config.toml
noise_aug = 0.01
input = "log_mel"
qk_norm = false
experts_per_token = 2
subsampling = 2
width = 192
pooling = "mean"
label_smoothing = 0.05
optimizer = "adamw"
steps = 10200
lr_schedule = "wsd_sqrt"
decay_fraction = 0.2
final_lr_fraction = 0.1
warmup_steps = 200
weight_decay = 0.06
Rows from block 6 of a small sound classifier, named by matrix and row number. Rows with one number within an expert belong to one neuron, the router's apart. Each number is 128 + 24 x the weight over its row's rms, rounded and kept within 0 to 255. All counts start at 0. Numbers have three digits each.
Before each expert's rows are labels from the 100 clips, of 14976, where the router gives the expert most weight on average: "top examples" is what is common among them; "loudest" is the band of the loudest frequency at the time of the peak. Only what is clearly more common there than usual is listed. The data: chords played on synthesised instruments.
# router: router (model.blocks.6.mlp.router.weight, 16x192), inputs 96-191
# up: expert up (model.blocks.6.mlp.up, 16x48x192), inputs 96-191
# down: expert down (model.blocks.6.mlp.down, 16x192x48, transposed), outputs 96-191

# expert 6
top examples: playing: arpeggio down
loudest: 250 to 500 Hz
router.6:150094101160142088126114168124085120104140157095153137154075143128121153180143123149139114184153143093127119121172139124150145138124105155105098111105114146144150141092143126129109136120120105150117100122106119159136122123077107084125118118150198128126088131135173118123115120135125094174
up.0:109128134127125095114160153067099114136134134127132136129133187127151125113184156096135127120094142129128145162126149100140127123155124154120131131071091121101120133145172118136140118151137141109128159084086115144139120160139139125153121067116135107134112110143146150146137120173149126132
down.0:138109112151132132130095146147146140113137123126164129149129081113111168116081097179137123147143121179148126110146087149133065125134160122107145106129113141117102123126098147128110149144107105142147109127156118129114088097111129085100166153135183173153110161149161105091102123119105168113
up.1:072083154133125137140145133130163136138159113131127105167132078137126127128063118126095131146075128163140162132129104100111106171140135132171162179111139127097113120150175138159102162142125163111109119110112099148167110188108135097095154129139139107109104100123177096163085119128158119132
down.1:098112140105138151185126152093098099136118125180145089090131123110119123156100101114091145147114096104148135073125122100101133164126118145167126173155102142138141135099115113142104107079134144156112093142133114129095157116117146134163127120122186093130169099061140136158142132134174119148
up.2:157149117174120149130116156114091088129104152124116160131103100093112123152120116134170107154143159102093111077152158129137163125123100124099117095130114177163176161105111119146115103127086112152143099141125163116108142115130127085100131145116139156092107147158148147125108142148137094170
down.2:155075124128140104129137141157137140126159133096141101124118098137119123136104093134092090125096113145143139119112118101137116156130146145084149092111134122146098121150151110118107137172142158142118143125113093148149098128087138127132132145154195137143102117161172118145095087098157159142
up.3:133130129143123093165161128102101140078139118089179116093112154154125165124142173108117115117095093150091127132144166144168120150105105147139126126121081097129115122141111147153125152146123179109129183149093109138097129099130137088124134122117116101107173118093162132107177121113130105147
down.3:110114129128143132172102099149111131142137132118184111142136120097149085176087094169105135138138090117167102112148064128097146143133102150144108145136137166122191127120130149100106124118151135178095087140103087112142081138112089085106122131117165145123123137114136118125110109118112125131
up.4:143089109138096140101076130131121103124141117110177171147131154114160159109153163136115095122106122159111120132129129170132110094140134106110156115162103159127129150132127156113110157149107114170152121123147129120133099119137165124126153113124125153153125163176167136082112138154067136126
down.4:129110094112127099163162120162115180131119124136144072136151124115124132102142119096114145151138088150108109093150103105146109172137124134157131139101153139090124125094136112130151104109138099117108134160113153108124130142094105168155108143073141115141161092132114136151171160119148150131
up.5:119158097148112118135109157125077108089124158102138166143128119118105158117115128163155101120134136122107120119160151131101143111128082120140109138123132161178147142129101129106105150099082127145123086146107146117114139126126149111131165164104124149103155124093150131116087148135113084144
down.5:108113137102134121131118106148122146132138147094138096145137112141089105178113100118067103130122098133142144117132116086132154159146114137116131135126108126151146114129186119110105091155138108177070149111088105136150134171084122122093129151154139143130113089147138129161100112111143159134
up.6:143180092158156142134133133113103121105089143101125147124101117129145155142137128134148115142140132100097068082163159151117163125095115072102108099114119154169140139128123135111137139135091137146124111143124139141121131109122126081098120120152098172093108132120142141113134134127113098154
down.6:093103135089108111125126088169136128155149118123123101109133103122083110174085081148112093147137130098162137126112093108108163138115144148133137147126149120155136143124180097113087121150155141136110092092116078131170117162134117134120137144157128109122115119132121141164098094101166148125
up.7:130112141147074118126107147149102104118139133095139151121128125106106155103132122136134093115105143133114148111148135124143118126143102110135136124127105150173157149120138137136071165126094113144110099126133112141152110142130171082105142161136146129127104117139176091121059143175115103127
down.7:140116104134146098185132124147110169126116158099148060146144100137141119164114103113077131146106070138115104103144131097134142184134122127139153136144136148128175121109161123113158099133130119188059130172087131126150133127076118137119108111112132137136140089137131129164134144103175122156
up.8:123109116136139056148168128112111146078132134129157116108115177176150166148165167094105142116105110120131100153153151100166109152136110115155116152060099091114130138111140122132151115126131134122108176147097099146139110130120124101151122082130142107135157091078155137138167128144152110130
down.8:099130170139103149132110099141093136103168123085169125127141129137084092134079087170120130126153096122135125109136127160101128133131101162132111141156146167174151120116106159091099117137147136182107080136109136135126126124150124087136156155133134164167099153133122114101069088101104113121
up.9:138136110172133134153108141113071103097096172111121160104085112115131120151130124140151135176130145103095088082157175124136165111124118142116101113118107152148173164104116119135121113108088118156130097165106139120129138130127132075094130135124139142091110120115142153134117131132146079182
down.9:131085141114136113145125099179135144123171118092156095130154106113085128156079094162083082132143095131137138123118115119142116159121128166102139115121131128152130128138136119128093138148142144152113121114100101134134101135093122119111143163129151127142092119154147125128103071095131138141
up.10:140098128119104098115140139127150128156156093138139121111151141092169126058134125097100131090123113162129126142111097111128060119141119103143135144087133123122101141171151128139134147123124123113112131098121111110144070154114164133119141126091129114167159113109168117132114160159127184095
down.10:124179135121094162106124100112149153110135146107108163110156135140135143128143174105158170170163151146118129135158134115129170109143115127115077122130172137130153121119123109094154110133096119120137134097097155136151182146149129145112111121128057105112116105137080115165119173134127109111
up.11:123113114174141103169124143101082107080115149086148134117099143134129129145151147113122146142108117127097111112162168115168132131132122136144118133102085131123158143108142122150116124119106142147124143169076117129144137149117147058108133097104162120084120109099168131136135132136142070182
down.11:126084135131118133152108114174122154133175124105182090122128089113081129156070087183103091138158090153142133093128085148129112142124137166116110140157122151127134139133121146104098123132129136186122096136121103132132099114098125107107144149126162145156111146148149095107093059106110135147
up.12:110089144156128133152149126150182112146157124114109115132111094125128130114075120128103131135061135180145180130124113107130099145143130113173163171121113102111115131139143122165103165115112130139118087114113105152163114163127118080092147130136139120120114107102155101161117124123163119132
down.12:074150141147101121182116151098128120130109112174164078119145118109126117139099118106111120123114077135108128076141129107102123173104116097164137184151078179108162171090143124149122107080124099126104102175142126134123157125107151153118124093116160120108153081088127137157151168176146117162
up.13:130151108145137098172170149129109151085130134094163115106098131151129143127165148101120121127095097142091096096153153127170122165106115118143121129104099095127136129127125144170134140136124168116117177161102100139118117115107134087093125117128138105115150113079157141120182122128142110154
down.13:112117150134129127152091106158108125141135109112168112123121092115099118180077075158114114143152093106162104104122084149081143144122120154151122138145146155147157134127131141104101118131135135182110072128122082126138100116118112088091136146107163129143132144122124112114082096095116124158
up.14:141103136141148140095082117147161127127116127145136141155162115133108161106110119147126127099145127167148125166134107175090103092104180113129134119167177125108117139125116157125120133119126124132161121127188113102112110103125149131118180103105136144144138174142153116087103110107073150098
down.14:115155121134112114137113077155129149106088150117141116110119138154154148125135150124146151145102127125138107149135150140111111135145116076133103130122164116144116123161111161091172154119098111140139128145139153127143142156132147090114132142109057177135108120127105098101124153118107134134
up.15:130141127126129094140176139086115124095109129142151129105120189148158141130172167104123146104112125133130111152142137117164127135141121145140112132090091099085117123117133127128147117138133133094123178130096118131119134123146151132150133059116131097118177119109116156126174144179142121129
down.15:135115130143141157113093104130110140138157131106168136166122114113109113138090081181119135133168114134182115125122071175075113101112142157108121106152138167113135105119106153112115113148164110146131103145153105129103105098113107095100145139139169151171115172145113136081091091108087139119

# expert 7
top examples: arpeggio; marimba-like; playing: arpeggio up
loudest: 250 to 500 Hz
router.7:146111084105138115107099144165184147136107138125071156159132070128123151126121128110117100157110169151141129126137138098150138124146146084107134111136142088112127133153140092167135111117120098124136113110134116123149148135088105158112127141134176105105105120145162131178113161120167140157
up.0:138152114146152188152110091129123121113131135122163115125132105132160088108135122169139156096108109143122134120133125176108111095130147125129120130168150109094120119139094189097129173124110150153139135171147128132078100092155133109100153097090087149141171177106095107097107110112094127126
down.0:112130118126119095123139183124144162130096117119152134171120129153147129073166182122141100094143108191053133146131172141128073118119116087138133135107115115134096109173137157128166142119083114113096169141122131103141100135136126115117131134099108159133143131116151144106154116124106163128
up.1:166104109093125156113133129171172148156108099133064149165152094143139138112116145101129104130114164138106131122112124108132135129102151060120161117155158102127133148165130094165126138129111091123147099118148146116129134119099121167119125148125131094107123112146130150166128160117167135148
down.1:135122095132131071115142138110122161112121140106108108159151161179149149117179182085102129098141139141125153177140143095129099134163151103114120131098127113078114099131172107112170125129129102127103136090088130174134133134104124140134150083115128125133125084132144142156136169137158134110
up.2:160112111098121145109123129165173145153102104139070141171154107152142141110121145111127110131114169145116129124113126114121127132109146056116169113160156100128124140169128099168139141128117092120142111114155145112129147119109123177130122141118124095096121111147125157163138160132167143140
down.2:127134107127144067110155133108136170105127145110093122151147170186142148131174176093106130098138136130117126170137137080118104148153152105127137132090135127090105085116164113118160116131146103126101138088089129176139152138115126151143137093133128115136121084119144155171139160145150137104
up.3:154099117127143196112081128147136141167150135096134150160118068112140086122101108114128111118100129152113121115088130140108127106096154114121129113181130090166125161184136140129120177110137132147137122120137115104129084124120147098126124133131126142151124137166161131131118112118108134134
down.3:130101080144164105131154155103153162091130132152118103165133121176146136128156146125095125126157118166118137145136154112143070176128166116117124107102108096077076089143151141123169122160145144118117165124110100135153113130108115130141126152142152163146116108151166119135125142092178161115
up.4:152107095154129122116135177133135150119111129123108120169174107177150150110171141115093102131111123181065109120159153111151115148138159087112166120134117123129145146133138129151166125129114117149091124145106137133141143127113131141143105131116162139097108107143162137145121167127152108148
down.4:120109094099141091068138148114174127141119110129107173163156140173150160120177169086121097096115166137102141171157128120140117112115166101143136149121103095107099117150161110129153145098129101112117148063100115155118125119104133148122115115157118115119134112093155142138111174130130152117
up.5:165108103104131145110129132169179146153100113133059142168142113140161140105136165097124099112118171143106127125131140106137129124112147063112154109157151100119130145165113096166136132115107091113151117121151150117129141121107132174113126128119126095113121118148131167173151160114167133135
down.5:143151115131146065126165127098114156111117137111094121134138151173140136132169164105103137097137153121124131168136149087130113137139169122103137125089109103090104099123159101130163110156138119108104150091081129153137143129146150137142137105135122115135114093131134152172159162143159131103
up.6:188156144121133193137123154156099112158129127113130148106124115109167089125111120131148116158083127119096104084122148170129152132125097112082127081189131119168183165152074143139117126145125147159125125166118149080074135075136141120137106136090105128140129173163154162106119110136110111165
down.6:108149128138124118111168159130132123146113119151105127144100086127136109090150101096137139101146134167073129111118150102148094129173103116158116147076090102107113149158159124153140124104082129097124165126159140113137104134153109141109118166120132141099124101098120125142164142134160154149
up.7:160106106110133148116133126167178154145094103136056146168144107136150150108135156100134097119121174140110124130122141106135125130112139060122150115161146095111130147155123090176131123117109091107156115111147144118127135125116129173108127135127130094106125119140118167175154154120178142134
down.7:148136107146142075115152124085117145114126132111094111134137163184136128127160150101114135101149152120115126154129132079131117140143168135106133120077099122107118101114166099101168110160132109113098158091075116166124144117136151147147133097122133120133124094142124142178140166155162152092
up.8:159126076138174139133103147124141158124094170154094138140138083151143114118137139102090123117111139158098101114145165123141137127108128080152118140142126106135160151148115120134179078108134098141083143151091149100130141128108166150136090147107153162119136120137158144148125161131151144142
down.8:088111114084121086118147100120166148139154083138101121140160120155142138109150132096092111098123147144127126158105133096147086149143174137159147169092114092107097109169177112137154138087162145105116165101113101129147108158121138144142136139145115133167140089077125138162129140094176168084
up.9:155109103106123142109135123165181152149095108130057138166143104136153140109132162101136103122115170145108128119123145105136131127113139060121152113157155100121124142171125090167138129113104088113157117122143136120130138130105129176112126134130118087106126114139124159177152154119173136145
down.9:128146116130132069119156121107131141115120132106102115137152158173139135130164165104112138113140145129131127159132143084136121136152167119111138125089103118088119099118162101116168111152140111119100145093080141166127152127130147145151132096134127122127119097130141146177152172145162135093
up.10:155106097100125147103139130170166148145102115122049144172144106145150139106133160096142102123122170143108135124125146107136139125112138066113149108155153096119127146171117090169133138114109088107156120114142141123126138133104120172113121141136128088112129111144123155170146163122172134144
down.10:150157102131138073118152121094128155114121132107093123148144158176149135130177175094099133101130146121116127164149128090146110141156158128100132112087102126092112100125154107114166115143145105121104153086091133167136137113132138151144131095128116120137109097139136145172162172142163132101
up.11:161104108102118151119132119166185152147095106135062131173152103134151152098129161106133106113119175142105129129120143108132123120117153062114150110156161102112121136165119098166141132116106087109165116120151144117128137125114129168113131134123123097111134121145118156172146150121174139140
down.11:123148116129138090110152139094124158119118127112082114139143154182132130124171170094115131103133138126120115160137141082134130140149162128105127124098112114093110089115160098116164127143138109110092152087078142161133146118140153156143139108129121112134111089128132150173140169149173132100
up.12:159107111101142157106125124161180145147090107151058140166150096134151146102123144102130111105108178157111136122127136119131125114115159051117162113160162103120131137165119111170138140118111104111167117124150148108122142121124143166109131130115133107104124131142124151167136151112171140127
down.12:148154097130142087115162131099124152119121141104092124160155169185142123128179148098095134097137138114108118141137130093118116151151163135113137118089103118089121102104163100103169128131136120137097144095086129148123168134140139158142141108131130120137105095141137164178149176142164135094
up.13:103117181112080146140123098154144109159156082126107069128144080104140109115065106144114114136120131113147131110061112102114122152127125120153164156125128132141111149170162121135102162099115154121133101114152118111153080155127104152131155133118104118168104100122112124150106057120147154093
down.13:101161100160134110147096126107131168083113130149149127148135133161121150136109103144125159131165088157148114139128142136094126125129133103110116120114126139118137116111140161083159103171147121167084131181115130120179166164145122116105157143114138194126075101158117136114121149108117104108
up.14:167110117093120147113138133172163148157100104128070149166156104150146139111126144098133099132104168141108131116126131105134143126113157054114167114158141105136130148161129089177128146127106093126143114110149142123137147111103127174123120135133129087103122117146130157161142164134162130148
down.14:138132093144135073114136141111124161122123138111103109157145162186154137123183169097111129099131154150121135172144135097131081142157144104127126124096123129081109102118160108108162118140142106115101140085104124172134133125120139139138132083138136120135127088123144144165142162138147139112
up.15:162123080161168161141131134115135134135089112137115121158158102127160129110126131116117132094092129156104087095130112169147109115116150086120145115155155138122144137145085137133137133119104109152148125143147146070070120094141173126131134120097135150134149170135143157122143149118131131124
down.15:112162126141133111097140127085108134124147118162091133133133131149088116130149089090105137120158177115124146128107112094119131152171163157112129118076090126130107105109190104124135116131157154123106171087110148141141146142159145151129142155147154132157084078126131113174110129158162148099

# expert 9
top examples: arpeggio; playing: arpeggio up
loudest: 500 to 1000 Hz
router.9:181117099110123128116139159150122132122155143094121142130083129122126138168123155151150120159140150103135133101174132114160179164126107156070085076130128115147146129093138134150120130159134135139097126110075130159136165105093088140110106138161178095114064119157144114124120109149118110168
up.0:141151104126092145122142144136143113093090128131080163109108138137121153112135157114181130152110162140119123104142170119154156118138122110127101111138102109099163148108113103159146096145095093105158137141126144140143184128128099177134092129145121097081133125130093155144176157149144115167
down.0:099164096096110134086150164128119123125117129162097159126163152126149118093174151091151123102083165124090141160119147108128151100113139094154142163122115113121128153143127096144139147094113111089126144081114150118117160127148144179146101126123104104106173110095107150145148162181128136116
up.1:132113157186114158151096169106110107133143137124134121154123098100107091115101100150125137107132121139077132101113145138091117122112127119135145126146134138136163149137125149123105119136081148177129082158155130109127121121158144089126144160108131151135115127142173136123111125102117105120
down.1:154091121154158084103116148101167126103161088130149137130109123127123158111144122140124117099106126130160144149105114137124063117099150146092132095116123119141106106129143151104108135193151145132163155119118102112135099080106145089138135112126158160154153140160159149108124105111114142103
up.2:136169087144115116141133130099125172108129094135177124101162152149165138108155152137097168107138085153130091114148144168105130132109120112133105119130146131137129112126096167098145152122126129156112135177113174116081160082163148114140116114121113158137182155107098153085128125134107144120
down.2:079148098156123107138082122102125147103122116163135118201140137131114159146127119177117165135164111144157121117149105135111082121123121173177114172120132164090115093095121150098170104110156109133113112142112140116132141158099103091128130100103143153132169124110101133110136115110102137125
up.3:104125126160114153134103124120116116135147149129119105198125102118146104122103110148106158124142138122125143134105103119053117137144136135138140145105182132118114119155162149089117138112116170150103084123136110123138102149157125075153178160122126157150112116140139121140100114076145119108
down.3:140114130113128131038109113114151132124152101166104194107158136125153144115138126137156118117120157142097162164114178138133104082099129115129118096143131104108105119142128143131120141155126159112179144061105146114127122086140152112105140104139100130130137146155123144129161122133104137092
up.4:136137088103114165115136158145132128118112142118079168145109128122134150129135156130199138168151177143134138107153144120144176104135119126131076118148147124089149128080119112124141088130123108123149119126128145157154188145107083164124106143155134096071110114130087109146152142138125097175
down.4:121147077107115135071119170108116129125107160157107175133143138138170136094179154107148130123134176139088141168143163115117144085130103093132101122113139123089112131141119100147165106137110099095142141078113168142126158119129119173110097127120079115085137116135132139150172139175128144147
up.5:118129118159096117156112113125151123080107107129114126132121087157127143153105119163123153161148089146151109087146105115120124165131130094160138149114142137127133102115147130098088130104094159133088105177124117138151144140107115123124159139137114151082143097087102101155077159124145091169
down.5:158088062158143105094096172107123134127159126130120158160121143155175172108174141158152108136143153153137143142164131133130104102130115139086077090107121134100098155125110126130159144132157122118175137096107127138124103090099104098117083121137158137142134155130159133106096106146102157136
up.6:127137153107086127080157128144135090148124114108057158125111119113100120136134107111178091146145191098152146137121109077141154104136135123126128138108127120117128151112155072164105112122114115109138117081128107167169138157117101159124109149146109084113100092126114125181129127153164120145
down.6:122149091167108141096117154104126116118085138181084121160130111117150143102130118128150152102127163121074105124152154093111117108140140113139106145116121140093155158106119091129155097108090088123160102100150166105150154134124096151103112133096125128091135113133108149170136130126160119139
up.7:099169135151092164125074126100139113126103097155109135111167071104119130104107082134147147115094137159131100120115103148083110091142130089158150151132141153138116139137104135117109133127097137150150094155167139110111146145167195098114124132108122161113154147131120096140079154148114109119
down.7:132122107120155127150130170067119141143153156183143117152111152144164109092143129121070181126134107152151113138090155136116132119116098166106122109113100125058122097140141127107140099168178117120089143124102120149125133123111134149135115096139182111178130102129136164131139128147131113129
up.8:153183086121157160113110108113145163132148125154117119157156107153169103103138118119120142135168141131133114143126157133092152109117135087111101112131176140131110137150157150123164151164141148126133118099152143135135129122150147146092095099150113147148107123145115122121111144132127145123
down.8:150135124146111108161154135135105144132162129172187128107143115134145125131139129107104136169116067174134120153117114179135123130151099144113123100129133145124115103134115172090122132134128135153071125167096133133066112050121122123130120137105126147143139152150145118072120133114090150126
up.9:133132152114094125080150128141126092155116123112051154133109121110108125146139119109174095150158188098149144145129111091134157103132138132130128134115135127114126149112150070159107125120113116106147102077130106176164138151113096167125102143152104087124095098126107113175128129149157126140
down.9:117148095176104133095105151114125117119090143180096134141131112118134137108127121130148157109139173128067111127153153091111130112132140110150105143120131153099152156107120082134153097097074098123170088085156163109139145144137099139104095143099125114093136119128112145170151116127159121143
up.10:117146159116109126096140119143110061166119147117058165115109102089113090141128098111165081147142180076157115139116126098140171089123141131135113141115144133133130160127140068165106116095106107132149095077137118151155126158123114129098093163142102097143109109123130130181125132134156131142
down.10:119140089165120133106121154100137135103102136170091111162117114121145136116128126139163140095109150115087113135141136100116099106116117128157104163123137143078141153109107093134163119096079118123180086115145172105139139146124083118116103115075124135108159121132123143170132127123155107139
up.11:134117131141101134140127105134106122134146131135140094172133113087126086115096110162102144136150098120120140096102130146128122152125119127115159118124174148153148147130140154100113140111139167150115111144170150078116093132134141114153166169090124144156113153167110109125071115108134115131
down.11:167122112100160117084151102131142148140128133148124171148137150180158139125174151093146114085132153129119138172130142121120132081118147107088115084106144126095084094168138110130160139177145136083142143083104134152118143089114166135099129112183088137148129144158134159136152139108134167105
up.12:147123155193115150119110172107129105147134114137124129156130103088133091102112091155140130096112130134089109091103135164095118120102130137129151123151109126141161155136111150140104127135081148160138089150173139105119120100162130083121145141090135147135113148146167150117118114110115119114
down.12:165110119154166094119110112100166118112136090125145131116085112127117163112132128145127133092104132125161126133117126141133092105093147131087109092112122108138107104155140139106118128183145126129164151123136107097102095074116141082094121105141138158130150138140151169103126123137110146108
up.13:118156115118042143098135146132130118120116105109066152161141142107114139117140128147190124164164181149127141120150131101118141120152106116134108135119143129129148133106144106139104093137106123114128105107109136143151162154137102155131141167136114092091112097138078112168108139147144109145
down.13:111149093135119141070114136107153121134113133144071155133145120128146138097148143099140123096118194129083146149111168102128134086121154081135106135139135091104111136165146085153167123123107120100163125047112165106132165158145141152096112116134085123107137118138123149171140151126151157135
up.14:131160099142135155125113115121113135117098136150120156139137149131172139118132163122157126114097145139136113123128129172146139087104133117110114105164139131113152130133082142104211127148124084152186133141143174100083137107150139146131128105120091139145170168144109186091173153145110132140
down.14:152140151113132110149142133141142120154110150165116122136156147115138127124139142109114142111096140124123113145125078119084130135125142103138164126121146135101126142121115097150152109119097087109084111113117180123113164111133113168099134120105099103132187110132119176138170130138117145109
up.15:156167122124056110113176135139113114144140120090091134131112166093099111122156130140177155135165167112160132107130128106159148146127090153104102107131113143138152147086112100144116108141154133130129162128132140121118149114127078138130110173094103076109129112148074104155150090162147120147
down.15:125156096129127110127135120137113152103102152164090113133150136162144125130160148090115160133133159146071126161139168086130168134150110092130116135102161115107119119135151093107174099136121108124109132097098174126141159140130134178136107151131084114090116085131089140189147136138159124148

# expert 0
top examples: arpeggio; quiet level; horn-like
loudest: 250 to 500 Hz
router.0:173098082138184112120110171123095124140136169111147143144091144141118140176142127134114116170139150095138127110179133120157160140131118160064096074113111149141170145088147127115133113159122096153103138114082114171143141111106131093115102100159196148127083123166171130116117139142120104166
up.0:115153176111083145127117079130124107142102132128103122107147129116080107140092073133102080159107119116132130095125117133107156115106117117147182150137140126183125125156141095096096134084112136149118069109140140131126103169166192142146170184125083148125125134120101128149092152119146110133
down.0:120135116142105079142106132110158136119126098113166118152174110128100152099131109161125127146136072164150138128124101116093070148177084112136125125064134146096115117141120152126102100147122096121116112160147120144120124121103118111123177144088141132133102139160142081124091150164130143092
up.1:178110113143161159103120161118114077170128161119091162117104137106147157143117124126154081131136181093116114108151162133151137118121143130068108079124101153152165179119125099155137117164100117138162138104105145131130134112124146102109081115148166161131093152184160144141133136138139126146
down.1:140122152092115114094141151147129096165109132131077152112127125129118101136133109095144075117115167103116159134118117083127162112126144092115172123140116113172150166150159063176107122136095093109151139078155124128162127156122155151144128164157149092131119113124139157177144137130165145115
up.2:128134091178147122153104161112106131079105162119144132132105114149150117130151136111103162149106111136099108135139150110104134130130081102127109132115139133152147117123144147078126114123094109145080111148090122133148139154126161092122146126120138166101121098118171133128084166134129095145
down.2:117113110126175131130132093161159145122137136144130093156101080123130126151114101155115156099129122128171149140122140135147127137109167156127118125145172102082092107132117125113129114123174159122166147134161115143137117150128108120129141125184134138120127158126118116112116075093136155118
up.3:129133150135084115100144135135162123139148108135125166097146122105122123071153137134154096096089147193093156116112105166164085091137102101126161119136117137133142113140100137125082154124135127146160138122120125110099092112135174121112153141073124113124143153128142104116145140171094136114
down.3:143154119150132145157108141118102140124113149125170130117089147133132126142132157160165187151130109129126105125162162184144143114136091153104099099136134120131150122088080177103146120152126121152143135174116131108070149069150105106121109107109124152104130183136103124066138134132078083179
up.4:180110115150162158107120157126124077167127157120103169117105131103145145145100122125154084140136172090125105090147157148153146117101132135075106073136108152154162175128117111152125129168104124144159138114115149131117122104132146101107076116149161161127097159182157140132127133135131124146
down.4:156118167093122103100141144140125102174109128145081156116119120129119105144132103092134074113114161092125142145109134091126173120122145090090185117131111118183143163148158081170109112161105097126139138072152117133153126145132155147152126153166162096142116109141151166174137127135162141123
up.5:182101118152168155106115160129123077165136161124097159113100127112144146148108111131143084145134175095124114103147149144151141119109142144069111074135111150148164172121117102151125121169110120142158131107116152131120121101131147105115078116159173160133096159186158139137125130131136132143
down.5:149117157093117111104146150148117086168117136131083147115109126137113111141131124090132079130106165088117147130106122082125164123112147079095170116138111107183138160159164071178120112159100101114140136083145120138164125150130151158153130150164156101127115102129148161171139144131162134121
up.6:136106123154161106126153180122097108136121162101128131108101170160141135134154135103106090118102134101094123123174149112138145138132121136117112129103100168140173143096180108125117132147099098149114146110088100153154142134123148093114088109131155141136106103135163142147136139142143099142
down.6:137095119076134133109144093169155126181152096128099126144126107135165132134158128115126099109130164104157169137122102125136138141076153121143167141154126126153087110163159075150130155099161133122147136064166122132128081149101134131146118129158138096171152141116125117158124101107155155120
up.7:120105114170140105164106140138089153098111159115142089134121120160114120155135101124090136151119086113108104116162134123104136153133119125131117139120127164135167133106145138076106120145111119187093104160096111145162129146103124093128119152127151160110114114137156140129089141104134094159
down.7:142089119077169136131154079159163169153116137127106106151124114153158149150146122108111137112112144111171125165120129098133151135100161118143147145146185101118091084155156100103132157120172147120121151120132110140132120141112149134149131105174120120134132125122121102174126105116161126138
up.8:080084122171156087185117132105105130102130134149137077162135121161115117138112105108060135132150082145129139132118107113122097153163158159157158171119109153112116086134141115098121110107158121129105103144108093114154111172116119111151148127101157144155140101109144155143091106077149122117
down.8:112117118095122119146149104123155180125136116122143094154151150154173140122166133101092156115122105153153121145099091120111122155083138101180159174145160097109102078145158135103144156090169129123080157153117105125105106114124115128162150085147108131140168103094104121138123137137154135121
up.9:149114104130164115114141169128106104118123161100119141100102182153143153140149148116117101110098154096097117119168154122151153129125103132106101106106100167152167160106157112126122128162092106162122155106084098156155134128118157094112089106160151147132101118145169137139140143142141099156
down.9:136103135080149123095124099168119111171131131135088138144127114128164092154142113110111094120154157083171165140144085093137149120114148128116150130144135133149117103150171085138168149116169127133158138077147141123139113157098139118140139135155136115171157120115152118161123112104159162115
up.10:106092172131115135128118120159137113134111144117081120127126101144122124132104167077116104145102152113104152123130122091131132120143151138134180137121136106148144129167153079138082151123118132118129092093124088131170138188098179097135153139132109108120107102157133129174100146118167108140
down.10:086098128130116137173118119119138146147160098125139070149140115101143110127140093120090141171134091144124166127107093108114089181103125137180153181150148136128110123139150133122133135061153150169107133154148126100117113119118094128159157095097149132161170109098108084165096128137167124150
up.11:144156133168124123152164163113102106121093151127130128085101127132109103142139108131129121109110122086100093084168148125142163149114092119121112127116102173154188149076124115117120112109091097144103131170110142137129147122150133122084105140112117124098123113101139142123130153152139087144
down.11:158115115093140136101126075196173143140138121138111133135125115132130162133144113123124113092131160123179181151120109120119145123112160134118128109133156113118082103156148107127107140135162125116158130086158131143149111166116112138133149173183116112131120136152121106144114094103142156120
up.12:183104105148167161099117169120121077162128166125095169124101132114144148145110116126153077151147178097118118103149153144148142111113135135068109069136108153153162180120123104146135125170108117144162129104115148131122127111127141104110081111155172168132093152185163136136126131138133130144
down.12:145111150095115124098147150150124101177105144128085157108116121127119108132123118082138075131113173100120151123115116086129157119109146089112184122133109110171133161153169072176119118134095102125138136086146111136163127153125145155145117161163154089141123103134156160178140139130159145127
up.13:126147136169134102171134145085119160103135122140186091165139148161132133138136154145083157105138059146137109115120127133139103157131134145142129142127131145073116056117127153096156118120146129134100131156107134116117145105158150127164160115084128145140161132122105163096142134121103124121
down.13:075135111132118146141110124127129145095132117104179148142135156131124141099123140140128160096102080166122144121112111172097106118098106114196134174171118119132130098143116187105139141074139136136117131166132109109083108104148138102129159118125099159138180123083118125077109139142078112135
up.14:108132113156156104177119140115097158071118142128162093142116116164133108141140121123082176133140066128129117146129147112097135148151101132141105142114144128133130093117146158064124108114130131153089107157105108128139144143126128094150172141131132155112136103103134136118087140102132101139
down.14:118117097101176152145149091157155151120127127119137113159116123155156148133138138137113164100131109131174137142130142146139135133107159129123110119158164089098086095158127141111143137122180171109145169142140102144116121122128113114127127122179118138129134157123107118114128080106128143126
up.15:136161118099133130102146122126143180101132134128135122159151122147145106100154132147137150147182118154135145139126125143107138107117116097124124132138184106123122085127128153095101157140140133118118125129162150134145145133123159114108171127112125118101127126121109101118081146140104122113
down.15:131129143154106132142127156084119137121123112142208144070109159093146130096128142143135160119131099157098109116115170170153097138140074159123098112116117145125141125112097156110133106111129114119131138169127169113069121063175135134157097143083114153139128151152124115072131130164089114122